config.toml
arch = "coatnet"
model = "multi-label image tagger"
dataset = "drawn branching plants"
train_examples = 145000
image_size = 32
crop_scale_min = 1
horizontal_flip = false
translate = 0.06
norm = "layernorm"
norm_position = "pre"
hidden_act = "reglu"
mlp_ratio = 3
head_dim = 32
fused_qkv = true
qk_norm = true
parallel_block = true
dropout = 0.05
inner_norm = false
drop_path = 0.05
patch_size = [2, 2]
depths = [3, 3, 3]
widths = [80, 160, 320]
num_labels = 16
init = "small_normal"
residual_init = "none"
optimizer = "ademamix"
learning_rate = 0.00095
beta1 = 0.9
beta2 = 0.95
eps = 1e-08
beta3 = 0.999
alpha = 4
max_steps = 7800
batch_size = 128
epochs = 6.9
lr_schedule = "cosine"
final_lr_fraction = 0.01
warmup_steps = 780
weight_decay = 0.4
Rows from block 6, named by matrix and row number. Rows with one number belong to one attention dimension. Each number is 128 + 24 x the weight over its row's rms, rounded and kept within 0 to 255. All counts start at 0. Numbers have three digits each. After the name is the row's rms in percent of the matrix's.
# q: attention query, key and value (stacked) (model.blocks.6.attn.qkv.weight, 960x320, the q third), inputs 214-319
# k: attention query, key and value (stacked) (model.blocks.6.attn.qkv.weight, 960x320, the k third), inputs 214-319
q.204 082:134149130178115180125127149189142130143125125147141134095116154107156137100194132134121145180116078142095113104102123126148136109133093140135177131088146091130147137142153107126112136099150162117122147144131165120108162099137129117142117142120165099147169104116106161114073164143138135111169176133102123095087138148125
k.204 104:120099132167152141081103141103094134133087142124123140117178175173124091095147102096127172161078149135113059120129147117137155151149091119116187108098098095127150130146116144162121165093127145147108099084126152126111132122131129112140121176137113087147149150137079130105105127134160136143155132148147116131091134102156
q.205 086:116117119105139132127076103036170094132112118121106133139148118158098115152078150116124121115136161086158104134128131182125132148126149120121120138136097156108121169142099169132138139132119094155132133100122116123152089152117132106099108141140091153104096123174105121138164116121114106164120117103161127161159108113160
k.205 113:137138107098119107180156132170149152133167104118144111155112076101154168141108111129138084111165067125152181132144106111106102112122160111145096154163166142168111129125163072125120107131112121100126143168157091150151148131109146118142128080126154135126115117086187137141151124114118122111113112131137136105142126140125
q.206 109:146136126110119101142188133167103128098083136126143097166082104113139141151147128155121128097150132175147166150145132100098096105101164127133079131147122169152117083082130116111142109127131122076140116125147115126122117141108116175122168087140130136120110136105182084149135125138112138132097116161121147144152138114096
k.206 097:141168157111125120139162137162127133111128144191113111115091104083130152122147162144144105107159149169120168125103119120138127090120143175130115130132144127124112110102148117120141086160147131117131151143113129102143090118147092170102137110120154156127120126136129103136116144157128142127090158120086121115153156160100
q.207 083:136125133149129182075082097092118111128122138159094170108146156163110127126099094133126163153112111119103078116079117149148162141108126153140154109123103092070133166153121173134137180108154170161152138114111133103098141122128095121110116192122128135127153128155069161120083123130128155177164149120144126124092123128135
k.207 086:120102092129140144115094118098116143156126115088126140153174133195128134125093084096118133140111118108142095136156124105116145162146111074118148124134090109135136141152129126147126178091114129131129127123133103155133166132097155111149098150143114109151140141112107156111140105100142136141138099144179130137110108093153
q.208 076:117170173148111109138169127135141120110095133124141115148096116095114143151163134137116126104155126172140164143141137104107108102096163156136077133106100161128124103099114134124156095143106142105129122110150124140124079154134121176101164114132105151136096137125167069151121150147118131122118131124116153143142117106087
k.208 107:124167160124130106153168146135175115112133123165130115092113099062154113115166196102143098121158133131108151118141113141144124128127144172146120154107147145163140117123136111129107084155137136132107136139147153121138075117150116128108115092114140149118126106163131118141129174137125086103104174108068125110143136150138
q.209 119:136137117131124132094178107178070139119122150140102134128109125148129136140117064124148130144107127149110116130118124081123143119107153159130122101135115093112134091105138132177137182126133196111154132129128134107092141130131106164149141167130129109159162175093137132130086152133128184134088118154133133117107137100130
k.209 096:155135099085134173095103081102096143145111135125090171144147132197111159171078098116126121129147124111124118125153082130134167122105137115129107105152071127118137131113153143146155184105093135122150152132107098145128157133086123157095109151129125145145120138133098137124149107112124161166106087137186120151125121104146
q.210 122:139131109103131094130185133168078137107098143125131096162100100137147128145111110150145124104129151188140148154154140077097106123100157126126087114167142144155121070088144116133128124135144125090132119127140115115122125129107115173146168102137137125120116158104184103138127097136119148127091113168124139135150150108108
k.210 110:146155135097124121133167125161088128114124138167116107125070109108122160137137145163135110098148148177135172146115138115132123080115133169100097126141148132124094104083147116117142105152136135099137141139108118108140114119128086179127156119135152148129119146117147114140135117150112166123087126124109124130167159144090
q.211 094:138097114103130064140166161162107136107103138126157101170092105126139117133143139146121141075136145168140145140148144110099096127122137119126102141145133181179119071084124106116119089125154116084110098139141117121133110130112131146130157098134118137113130143108162100141153109128121112150103131156114130138156139129116
k.211 091:106162160126114142165159142143142141141139110172132091096093106062131157087179176102133103105149104161119177126087135118134116065144117195105125166087163114142112116110157059137133073149135141122108140124125127142174106123146098141127120109128156140150123119127101117139128166164119147113103145115102115113158140153102
q.212 099:125125113137141141153083144106146147166166103098130127098159140129142122098118148106139111159116132084132117112126125145149137149181079100112175144125155107136137166173145102126103131126123093158098145116114134154147152112137146077166085120125141101133122096128110163110139117128146111073157118125124102117126133146163
k.212 107:149085113152118087141141137162137120100142130072179109161128140128134094148129099168107158128105094101147133148133168134095090140127149063161119117149163153138120124142100132101116121120133103107150090128152118145092180131127163098159152112130119102108133122082193131130130101107119094099183114146127149131108116130140
q.213 085:150174146172119201129150112129121113116096126159120136097110153125171128105176163176113154156135082176110115126073121113144132123105118157133146116118145108106143137136159117096117131097158148112150154109122153111103146105110079143145125127145165115123118080152117157124059133170120134113173158121106135119109141142107
k.213 102:130082113141162103124153151154051161127113139115123101132147115149147088088160133096150139119092188160119089156152150067116133128157081126080170127130144100170157095119149111150089142107140135090101097101128141112124125108122115131178151149141134066152150173118138125118116124150152146122120126172128115122130166094149
q.214 092:152141137113128127134146108085132089080063133143123118162107117142128121157130160157109135083155141164154124151129137133107110125072173132136081127148101196122119121100110154092141110124145098106154116101136118106122078146093103161084154108156117162093087124166150105153134109137101115171125130124136149166165124113121
k.214 101:141153130095124105170173139165129148128156124146125098146085069092146157138121152141148087095158130156143185151131113104113111097121145149121097148150166140148116105107160086116125088158138125096122145153135105118152105122122110150133148093124155144133108131111168118142143140141111140118089138136106130119173146144113
q.215 073:120099109114132060152161178170130133115107140122171094158100111117145106119165158154129132093138142170144147140146140117107093129136131105133106144139151180184130087098125109111107065132158097095096092149141131124141100119126147128141152086131124118100129128104167102134146107136132095126122140152100126129150144145125
k.215 102:099151157148117141156153160130141113142118112158137097093097131055137130081195191126115132112139127158112146123105155124137113089148106185104140168074162120146114104102133086112120069139142130118100137116132150132163090117148110138132136107134142132136119106151105115142115162162121131112124150118081111125160140160088
q.216 141:124133119113114086128195141185088130111102150141135105150090106116140129135149109151135129105127133180123150142140135088108114111109165144130099122132139144160121060076134115147133113127142161087137113160141125113114118135124120174131158114135125126123134159090172103142108138127119139146094131163118138127140138121106
k.216 101:132175157108137161101144135119088114114094151216097128100100134106112162104170135119140125116146147181108134115109136119151148076109123194111130116116124109106129126100144130134152123157141154127123132118108150092139099121136073184093142140126148144135129127152092120142123142156133172141078155109098116134146159136105
q.217 111:121142139137116188131074091085161116155160096112123139106155143115105153133105137099101118141141098063134134119143124162140140118139107107123150142100107110100116182153125132113152145120095109161150152110127120158138157140126147111103097129129131150143111109148096148133151144112119132111164113097155128142124106124127
k.217 121:167144128116135089113104114121149121104137155120099165141146133164117118199039072156161108163110143106142129120094087144136149167097187102158096082178110136066129165159093182130144174162128110164161146135098109085092130143144138114120125153115116137108117140125163128107116130119140121134126122101153143121104117107157
q.218 115:092110126140121135121068135110167127170188107121139144103165144115089143105119124088120132132117107057117122108134129169148145124172108121109179139089130093119111168154119124155135127116102136167115130161122125151145146133155161079108083160114116137151153136124084147120147163094139118142155130095140108111112102145141
k.218 125:118120135150132157095090108069158114124116127112123171116178168163110115133111096105114139159112110088122081107125126157138146152125126106156149111108084121091149163173096179144144166113106138179133117114130143133108130144130148100110102159123097127130142123147088133121127129105132117137160117101155138135095090111152
q.219 062:128125100071159072140116112058135122134140122098095135152135100156119111170041114103147087110120183107154116147166127150109140138117167125114097121163140143123124131135136164143130146163135091146134132111115098119149103157111123116106126127130108147109091140156154106133165101107114118158103110125168129156175118094175
k.219 105:155142103104116095150147127182106132107162135112145118166102097119134165151084089167140111114157097138153172138164112115111105126093162080156081128186150153134119135120143128095130124131125111096143126166142104127112155121107132143132146095124142140110119124084202131133145097113125126116119107130128147118136135133121
q.220 103:139133121130127131126168138179072175148157141118114146115123135135154128102131063113152114160101115147095137129118107082134150119147096142120150108129156074135146083139155088173114163137121196121124136149122135137115173110133121138175139154110142085163157150082126145111091140136143166106114110143125118098099138129142
k.220 110:122100110131134154071092105083109101130100139114106161112142174177114088140127117127107165132094158103107065134124150153144153158132116120123147113114090128100140131134091188126129174103139141142150113112108149111097131141126131114116128176136092124116147150154092139124125121106116120161160127124145122155114111109154
q.221 113:126131133110125090111189128183085166110141158138109135136111115130119119145125070124158112125109143156107144134112117080120140113118156164142097104136139119124137073110127128169129145160125176118135119161128121105109120137144118155144156156111118114153157179087145105124108151133130153143069130149125135111119132114133
k.221 090:131122115128128188074095104084123096139094147145121179123135154145128118131130155116088148122159125117100096109161106173146148164108123123147131145119056139134149126112121164118130139082151153121140123132137151142103123124095123139078107142136108158103130102180075142142130105096109110171141145133133120156123118133143
q.222 092:112124159137107149097099105110183103108142123155146146125139141096061156142154121111102139113147106084129133114137138182133131095111156137151117129089090137091110166134092178125164117131086136151146111136140133132125109154155152124068122153127107159135129131140093112144149177092121119157138134086144139136115099132112
k.222 126:110168152134127147109088126078195104135129126154088162096147137128111133153111135122150118164126152108116111096102090162161160151116151164144124114116087112079135163148108165137137151156124139185126163123111142102135078132162125121087101148108119155132121126186083124114112160130140118149107157100119133116106112122120
q.223 111:113125141136129175095072082048162093117119118136101153122156138145087141147091123107117132134133131074138094122139126181137143139111143129134126126117073123069124193150095186126149166125106128165148135093126126125126107146122122122095116160138106150129113124184078132136144135120123136158137119101157134146124105103140
k.223 127:149134096076123097160131106143160149134172110100119138158133076141137157173061098126150078132156098096158161142139078127108123142116168099156090127178124143135126150142146110135131151135102110126143156155134074146133144140108149111134116106121138142133112131104182136116154121105122121126102097122169141117125114112148
q.224 098:124179113147111138130126165152126115121085127160156105127119143092133088108189183160129123116131128178124134111109170131136135080111133155112127117103165134166130124108156126134107071130134131121113131150110146101134129113157112121121150123139159111095133132129174136143117114132112104114140147111109127120140156159159
k.224 117:124115112139136176124175125160091138121118118138160123122156108098142132067164132120128120125158097155123106147176103102154136118131104110149151144121099138152162121119152118143110114088122133085110096123180154126133091098088117150116127099138142101144134113142116145141105160117148121129130121154119131112118136107097
q.225 121:137138159133138120163131148125150150169156105128091135122149098092168114123111161106151128162137171165113100148120101128142147118127098148128159127109140109120151146137178135108104142133156104134082174123128115137150113119123115131108118115120154109144132103168099125083110138149148109129122159123134132102117132112118
k.225 095:129111094128153125101131129168092171151134128121125120119149145165123139103142098114139155124094142117107089096125129097144152113163112113111175087122122074157142136109171090195102146090118150118120116108118136144128155095138119125163087159117149069173153161098123162103116124120175154119131106175131102081089162115141
q.226 145:131102134121135151097171077109095091096078138116118136130092128152126152139124125135101147117139123109130134151186133128110104162112139135140095123145084149099143094100086133127165140131114139105168097087131140126109097151084115183111161112152101148108094118148133113178136138123098156130106084139129143171160111095077
k.226 088:126177157138096143123109119096161080117105128162129135108108158095128150147144168148110113111154125119127159112123153155134131136105148155127090144097124169108094117135088172093160092158138123149136143148125138104120121159143134134080124128136118195091114103143124095169124150116085099125137176094113131166169121171126
q.227 169:133138128120143137123105165145116174150139136152131138102149159117132088090154142112137140122104131152087123094069134115162152116150084151124171122117159101157131124139162115113093107125160130148094142177111144127137165080163133108143103148101167102146179115124072170078125118121153110125129173136110090083112147172125
k.227 089:125079106130155126121141132150088169132145132109104116148153097168119116115119098102148150149104142137124091156127111095130142115159110123125164123133121068130154145126151090172112163098114145114110112106116115137136118113127109127162133151122124075183148179108123158096125114153167178147102084144145122090095129076140
q.228 162:127137105107101121143151116114174112136130103116108133139111082131127164165111103129137082105154117111160133161173100138102134121115211119114092143127111147117111133117122122169154154117080144115167135143156102117141095176093120130100129142163094143125090175124194102176119177116096139152134127087155160156151108091156
k.228 083:128176143136109129138102125114170089132112112138166113121124163096127150140122169165102130098152121115130153112136154163128113129114141113120100124127130181146080122115123146092134102141132094141146150136136125142119157115125145122102115099151149173085102067141153110150140123098107064084163151126121123153156139163111
q.229 142:134156111115102130140151111100156098113092122136128129147111106136127131156125126147132075111161126117164128148174103147107134124095211117125079128126116165122122132117121142161145133131095132118170126125139111109127102167098113136096144133162098137088080161132207095180119146125090120127144111098154165171149126109181
k.229 088:128168148150098137142116124123175078131115107141169112116126145081145130130135175150102120111166100118134153122166136162135105131110132116132112141120122188140091127126112152082137092129139103127138147131156137136120142124123144133097109083151140172076105061149147108157120151099100071101170153133119128150143142163111
q.230 073:144145098104111131116151128153150149119156126165125155112134126096120121150119110103133088119121094132099127112112074130143150078083189136129131097144163121126120138120174141142132142107146150131149138174137124097109158120126127127093109174135151113118158157118140163119110184081125124156148149083151142102096120138168
k.230 115:139162126128168174103126108126093148146118128136086135098157141175131155118123122100144138140133126136111105124121093083156158123153117139123150102140078084126156135118177110167131183100098140121127140087095131139131126106120104168140095129125158110188122126137091138103119135154172164116113087168142097112117167080121
q.231 073:142123097070148131138122123101096143140114123128128127134120115131179098123119156125125082112153118118130158136163098143132119159134103113145113156171127174191127076131135117096100120147122112099109147171118114154152127115099153125132124065121149148113102091147113138125181106110119111137096107184138104154170136148143
k.231 130:131156129171137128122097165150136138163150140152131145103154165120113123106141124119160117146102124138098127090103100127148150101141113134124171096120152103132136132150167143151105142126130129155113144122115152106119148093165128123121093140092147111127147117116115143087098160112170106118164178156101102083091150164153
q.232 139:127055154165137102121106129146090137131159140097146119138145157146117131103117111129120207162105124114125129120104139122126115161168067113119170131126100100104118140151098129103132152129156124146110120100117121164120144113154143123151108132100124138149161105102072124102133117158162164118155111192112102109086135134076
k.232 117:136083118081126113130146125121112158117131132110114140157081096160137113157120107141116129124121138142152130159092139127090120124126123137126115159138151137112129121130118104119144123138155137104126118136125111113143114174091114120143161153122103131138131179118131121143137095158084172181109127096139157161146096116135
q.233 119:131096169155140098160094140113135164167163110094117124126162125129127124120093141099139160159122166133131108134074143118133129132165061123100180135107126098103140169155141112116118132131135105150087149084119104167146132124137119104153105142113130124162138112126085121082131109175160144106142120130137114106114125114124
k.233 087:122059089118134068137151122156121169123161134092121130167129089168124103135116088135141152143091139101141094133112127119106124140143136111134141112144146096139146162117123101159099148113137145118135107132118127142124119137136132096182124156118115067148154183104144157104130106142151152134128096122143146092080120104141
q.234 079:126139113128120142086171121176080103099099163139150130148100140136115134112154108174110140115125112139122141131164138119113113146104139121174096119143115151136128069099098156120135118118132141102143100149144156110101119126118135163124172094122119139101115126113145125147120117088119118147093129159101139138128123137082
k.234 102:120175176128146135126120166114135118129120157168134140091128165084124135097151143137141111126131157157110163077128135141151151121117114150113136104109145139129134084144129134117135090187137118161101131151113156118139121103154136130100106104108154156102125089162102108115136121119140107104120182123084111132140132195117
q.235 081:130122105088131109162103129084158144170161110101083142129137077158149136164066111100163073135137137110148119138105088136126145141143123108099123144154143124121138147164151094132117160133117111135128153159119085132151127140104143081144129149124112126147114158125120135108138112148130135143116123109168129131150122120186
k.235 084:115132135155127080126105140151160114137138150119144110114150149117121113142110133134127162137082132100121120077112136139125115153144131116136146094140137129159115149120121127150114143122135117152131126107121133137113172114161144102149073125127160124093126111129165150109127125102143087108156150153130117092084132117124
q.236 107:151127124130133127138108163154143171132158131167119139107151138103146098123143141103147129129097132170088129103062108109153149097122103148124165110118176092147125140140182114124095113125168131148092155166116129106122156092153120109131100170117170095150173130121094173085114132130155114137157167117126111078094140150162
k.236 119:124103103138153130117138124145091162141131134111091126125163122165118125122118091095151145152094146130112089127135101082142143131162115133124157096134115067131153136129166089185118185104093153128118123096114122145128123118141107137173123151125131076191135167108115145098126130143170167127106074150145108100089139077143
q.237 132:095149113123102139125159092108137089131112116103126118123110107117135145149126130115122080132141090092153129137210110142119112110109181129128099131118111141135134127106102128179158140129056161109176133110133128154138119169116138145130138098159110139113085132144187115187142181130092140129108068102167155159135104086151
k.237 100:145170145125098138147119115109180078120118108151141127119111132086137135156133182146106107104174115125128167143132137158130113122097159131124097146132121185124105116120109162077146104139136102122158158141137127113119126142119129143081129094147132185078106084154144104159129172106085078116142158107112137160162132146110
q.238 088:137139136111130146170106122080175168158174085099110126115149109110129138156089146079140078132136118114144132122088112113142138097123117132097144129129162113123121173153166098114125126140110099146098172121125111154164153128124140099138099133127157117179133115145106148112161145143137136084138116063164131114130120121164
k.238 097:148121110148148125114133109150109135132135128115095128139144121183138126153098112127148169147104114122117096141100089099130131154144142112141149089170106093126154154111171126160106204078122137102144128089109116128101153113129108133170124133127148085166126146110130152102095133149148147130140099181138121099083153062135
q.239 102:116071159163146114104127117145103121115148155118129127135118137169108156119104066141114199142104139113137122137119162121105110179162104114136148133126092108088129124137082129127148153136154131137127079092137124124098121135144129126150138145111090146159140133098094109129119099134147160139128130161100120132123120123081
k.239 108:109100139091128073145121142097146133117128153111116137142092113118132104157110107138131123130120154127154139128109156156101121148117135149124089150127166145120123113145099115112146098191149127141117116168130110120146110170132140094143170152113103143103131141128137106142160089144092126148109137079125147159154089154141
q.240 078:119093155139140120132076164124121159134143115114150097127138164137106121105155150119121183118122142135135142110066179110139121120180058140093170152100141114127115144159128100086116086155146107154071120106112126142148136103161139092167117133103143133160173117107075127102165082170144144096142144141094098111133138165096
k.240 091:134054097128138103140148143156093164120150127105130123176140077173133103108127087128141146139122127149147106174144111106105112129144115104143150156143139108134162142127135108137101131097144128102116095123138119128132116130110120116151169132127109076154143183097133153107125101148134158170107106145142149118114119101137
q.241 085:154111127099141121160084106076143158149175093100110144132166104141144124158074141092134084138146121096137135138124074136133128142142097093123142141149132137125127140182139116108123152133123094147105165119123088160152128134100152098120082119115122142150116100129077131104158127130133115127156125131170120125133107121172
k.241 132:143139126152135072139096140143157133142170139110132144126149141144112123161101100127158133153092153104121132096109107136136141157139148107141139088161147105123124165143140143132112157146122115160137148119098121132116168106176138098153103132088143104115138127112153140081125132108161104094143126138129119095081133133156
q.242 085:130161110118134157105146149185102131115094140163147099137101143108128110111184172183120161096137134162123139112096172125141127101124125146136124120137143142163122097087145133104104083112160132092118125151114156111110140095141095148137148103133171113096154104129140137126122104130115113135113157158097116124141169168097
k.242 112:128096115141133181116158129127056149144139124135120129137127117152121107069140129107121134135133102170119105187108118093128121094148088132108182143107106114129163126131137117157131147059149137101120114091131139110135109134090097167105145143138114106179134158122087122137100153156134172188130121169148125123143135093119
q.243 069:146115113090124120112127077095144102098127130118108166130138117164110146179069059111135077130124108083133123143192082135122134172113177098151088119178108137097117138151093157137154175139094124146190112147139118105110126159104149122110136146134090135114105155126133131153140140083115124134116107104162149148125100097163
k.243 097:137170163118127120146092130089197091117130130140137133105126147103142142150113175134130103113150137104130177112127130170137123146109153136126096124138130166121099120143109148075135108181121101169134161141118122124126144125149144121106115088120138178073116072163146108133165118110118072084129150097113122147149132166129
q.244 120:121146121117151137131077114055121125111096118115125138096156172145133082116141165102132098132109149108118119100125153139160142156134093145107120127120134131154141147150121125120109093172103109177117131113102155139143135119151144110148121127128133112112120110169126156132179088141129113079133101087116109143150121140171
k.244 102:119062107122107123145143107125154121129163099120139147138143074108155096129111129101139096169162080088148118156139079164129104155106145108162124166149121140131166170143109136116109127100145120114130125157150119129124089129115154099115139114134112127117153115141130160126137161127116106152120120113144159115106096114144
q.245 095:110117153096170143143105127100093165168135120123112116106137128143142132112123158092117137122127142125122144125072159112140124132164032155114166145122131110156129090138146077117119107142132127123086148119093115162162148110127136116174122100105147152163129074140058145117166101147137139117079095151122084126170131134083
k.245 099:111100102142100086133125150150129143139138136119108140139122108140110083143128082128161135156059141133117085115071125121115150137140136153133145122115183079118121143138127125173104157126147153142119110160123127087119113142165129089161152200115100072150161213090144152106102149139131139172130154103134146094085104118172
q.246 112:134166117117123146127130104080168073116104117112111143137119108150127158162109129143123091110162128118151125156186108144114133137088183110124076130130112159107132131120111143147155144116088114120171127104145129122129096175090116144090142131161088144086068141160178100173109127117092118133144114083148167172156118099153
k.246 082:123164145147094129141120122114181069117118109138162120120118144068145137141129163147109112117159101105141156112155142169132107154102148122141088147123129191131091128134093160081140096145137112136145137146151132129115136148138149116108129098148128171073112076146151105163137141102093063100152152108126148158142117162125
q.247 087:105118139132121128091169130188098098111118173158134124140099131123120158115155113179111181115135125140127144138149150136107105151134144124157115135125096132115119092092096136113145115112153144099149088140148136116105113129126123172119161107122117153101126124118123110140109126115123132156090151173095131131127130133031
k.247 109:115166144102119144125121144106111125137094140139126122125096152112111144114154121149112123096123154162122147118124176127126144097137109156091113140090156134119092078126121121120155090176131140143112119162122131116153128149125138135109151145126113158122117147126109106156141107122103148145107150091111110167188112176121
q.248 096:137110122158101104153124119111175126128166114119109160114156107128121129159089080090145097165117109083134108126133075143128144136122166109129129118124137102098125191157123133174138179118113143151150134126136115111119134150124132094118107178136101117149123177115144141125102184112142126139155117080166150124095092101213
k.248 085:145145145101144098151108104110179114121143116103117117115147120129143133186085146124133129119150142080152164123162124144144116166099166113148090110168106141138111151130126124117137135162100106150147162121117091163127143126140132119141093078124156151094100076146158112125165104117127089067109090132146120131123152125142
q.249 092:111142129112142105121124150148091149135124144133148103140117135108147077098171193157124154121133138149122168118104160133138121127145080143141132144136135155172121081120125122098101083151165134095089142144116139144151124096144134126151125072111162139114149088137111118108148103139131110125098133181098098123134148155084
k.249 091:105109108143136115119133182168081173154132168145127140141134138142107105060168085126149123131079151177101090109100124088118148096149093134114165103109166088150140106135170104172106131112142153129099087148126161096127118110145130124152127175118124087160161182095104157096097117129165163164127157140110115102106122149132
q.250 092:095131175167140145104117149155102145109130151154136096118128160125107153081170151094110171111114175148119128103112191113133115120163088173109141141069112090140132124113123113115127077151117143150102104115132155155138127110181119148161142123122132112175158133125086129112141076161146160104053123127086116114128139129090
k.250 078:079068104100120123113147114143087174127138129128099154111127101143130118115149087103144132147116131113129095101138126126133148125147123150147132145100124082131136131132098095181137131142134175122110112146115129135156082158151132117148122174115100098184158171116085155134140127148135185163068117090142124111099105090131
q.251 102:129094162191129126113168119157119109106115141115138119135107143144107152111139111165104220150121125137131111139135161117106104145144120120142139138122092128076138139113089148111143142101160130109137095075145140130101101131120103156131134123132101133129122124121113103132094126162138151127141137153096140132111128124042
k.251 126:126100133091108105147131138105125129117119123113147122148097114112125132127138123125105111096141153127148151141154163139103116123122128134111094166110145168132109096125078121105149082163129123130130113161131119130147127157104147113116149129142092157108104147125146104167170112108089131148100121082126145175175090153133
q.252 083:127090145182107078126160155190138132123151135117148108160120126123094163118126069153141175154104156154138099137141142098091120099129160121118140109110113103088130161113128155152146162113140145133141105098152123099104118139149116142130139156129117102149152183075183097127087147145147171135160141152116148110073136103118
k.252 138:137098135101151151110123108104083137113105134131110119146099134176123150131121135145094163110134143153146122154100171100099105115139093120112129131135098133115132116115128108105156124118145125101128107077121120139130139144083105165131147131145127151152113129130096115147138054171109185155117112136137123164158132100083
q.253 065:156188112130119148118095145116153111125108127159137139118135153114113108126141132147142098120122154154125120109109137144146165090081174132111105090117173118126126167126163139139126110135117115153146128128110158103122156130152104126102131164144145101097143151154203136133100094106119106107169151058135136136126159147213
k.253 108:128111101119133191115161081115115122121113095117107113130133097135144141128114132098114120144163077113134095183146107119133114120128123122133137156134082125131160145115150110140135163061102139089142133104156113154122101140086116148117152121159126119168135133140112123149121162158123158152124076156174143138142135071120
q.254 103:132130126168110128093162136203093101090101174159158122150102156125106137118172108182119178125116111157114129123127153114113111105101156130159113103136126125114129108098105168138138128105155150104153091116137157090082138124142111166117157138126122124107138138097153113137080128119127129156127145166104140123102148138087
k.254 102:133126148121151189115157140110090136113087129142116103131105117132140128098159161121109132109161126176131136175134154101124115103129089146108129161097100138119149088116131116104142100128140131101114114104137134132147098127092097170104171114149126144148129126156092089148132114173114164140107135134126132165174149123095
q.255 070:107170091097113159111174106135124122136103119148132121118107098104137141135140115115127078109140079124122137135176102123133135095100182161142118119143137147167121072103144125184142137114080186097162150167136127126122122141114127154114132111139139140115107143117159132169124187078103136142101108133155140141141123115117
k.255 110:133214152131129155122114132136145107136127132172131146095138159112109161125145156135144111115144142140097149089132110124155154116117135138126111106123111135125117120129153163115120128152115122150130151125124147122120138099146134158086083114108155156111111085151123106111119146101155096083139173144092099112129160153118
q.256 102:132100124122134167095101084086112100119091129104135142136133143180108154124129101131091146100127121093131090133152141138107127129107138103132127122128078140109148134127105134145158159097107137131167097098136145133110136149102136148112125154143096143126115139135118136178145123106109143150131075137147127164135111110139
k.256 079:098149158166107125105082117112127084135140121114132122129210122098115142122085126071137096153127132124141112131179084141151148149107127115108154122116103115116085153126118168148149146128087106179124154120138100143130124134158170136110123141156113134124115120135132122132125128102144122110144105116166132134101132085137
q.257 081:131119135151120083132208129169119122112128142106126123153095103100141110141144123170141168163120143144119122153116121109107110111100159144162098108159135133104153119095125163122126160105159134078144120111140141112084113136111104144119156115143135102124120131127178106123074160143125127151128138157123157113098137108097
k.257 111:139135123142133111153148150139140094110139161130170134109091147099148109135137118171123126141126073128118184101107138150131104149115150112149134113162188155122128108144093141080118102152151107107146123152113140119104157111149155112160145084111140137062131081110156133132118140108125099105176150127103134127129129172123
q.258 067:115115109126123164082081079095133082109086141119132134132131148179113138139121103153102156121120117083135095108155143159119125148098159103159111129134081140117134154114095162130151141103124142136166099120135152120093136145122145139106127150143107151104121123145140162167144122096106121158134093114135126153114117115138
k.258 069:134140130130125116136072109105160090139145113130152127141179119104130126143094151108115105139155120087149148123151085169129121174110151093118150131162107156129096133130118146120133132128105083143138152142130098146125152138135172113110111113143124164099109082130117132136149116097113103122167119138155129144133141122148
q.259 081:124091127120138160104085123074129114130100117128144150123153146176109149113144123106090142098128124087131089120153152165121137139142109105111155143091082145136144131140099130142133130108113127141129091102136133133131127130119144117102098150136088147144134124152077142158172138092115115150141107128134110153146106131153
k.259 074:115129173152152106098074138117118138148139125133102134143215136136096147119097116080163111140111177124134077122157105136149147120118121109132164106104105086105098160144149177154144148141079130188119123113112116134130122142159154127103101154116123133160114145142111144105118087117162150130122112127152116118090127086115
q.260 087:138144151092136185108129131101102140131132139160096166079112153130103136116159151081129086107143111151115158110074119129147151117144134192098137125125125106110117075128142106128143118178097183152144143141089133110155133123133113135114120142113141151166144124161056128111146121144127168115066132098121110147153121149100
k.260 071:120120113102142140136171129158120195125149135129104116121095119140127137124143107144160129126125112156120124135082103068123142099155134154152092127123120120145173131129161097157113135117151153106111118118139140126142096108118084153151126125094141103164129134107118129121097135151146146134082143151104133087121134130119
q.261 068:087141120131103104156161117139165075110110120105134081128074117077152139150140154169125125158127126115148160130145137134108083085099159133140073144146162134129154133098114132109135110153122103096150132104137130153133129144139159131156181073154148111104103104142209118156140121158106125082124106117126156129124129116094
k.261 068:142132125147109125165133135100148044115109145126164121108107132078160102152132152142103113152142082096136173118117136160122085160102136120106136142161162166140114115124065114080128107136136098099158131131122118130112135140140166096139159094163109149068122089155144115164157186120099092118167115128130145165157127162109
q.262 074:124125128154118117168195126172156130127165137097126123120099085095162154143113108138139126162141105144134141153148090128122123105119170122136110132159143137097159151105133142111131165119124100092163149128136117120126101129120125127144134080143132100120114098146158093125097149162127117130111142133132161124118144113089
k.262 062:146137141168107110140127127125098052105100170144162116133121144110136117136114117167109139128112091131135183126139130136130098159085148129131118091186153154111087105130073144101139141153126113133155121154109129124099154124158137148157175112138118140056108109120142113150116134111116122106151111132133144148122131136117
q.263 088:152120123148107115168154172191156169155184107146142119144130104080144136111151132133135120123133104152118143137088112104117128082144116123089165143108176112146094133111165097122112128089142129112116155161143103117142153113130121112134116137120153098166149155073126120099077155122141130127166163143123129091110135156137
k.263 066:162131134131163119125166145159102150111107164129147139112069169139134126121161118191129167125124138158109159123094189118140113116133114134132118103136183140124154080137142131076108101158153124097118104130111146112113167112127105134148149096101151111117141102111135113115128106143132116100149145129068122116133143170110
q.264 081:144128129124127119107199109151125118068092139156123137127092133089148095153163172154133145141135121129120136110117125145135116131090163168183086113149122145121143103118116165106124114140164144103149124117133148118084100123128114136125148075130154114097124087163144133130133126144116112120096143125118147121107133125089
k.264 077:137108110114142109164141141130134115109162153121173138116089133099164116129134121164117133128130093108139175115104148160122105160144150098161121131165184154137129115140101126068114085154145102106146105169117138123121154117131158091168139082111148139062123074117168154129141116112117094122161152111112127133133113164116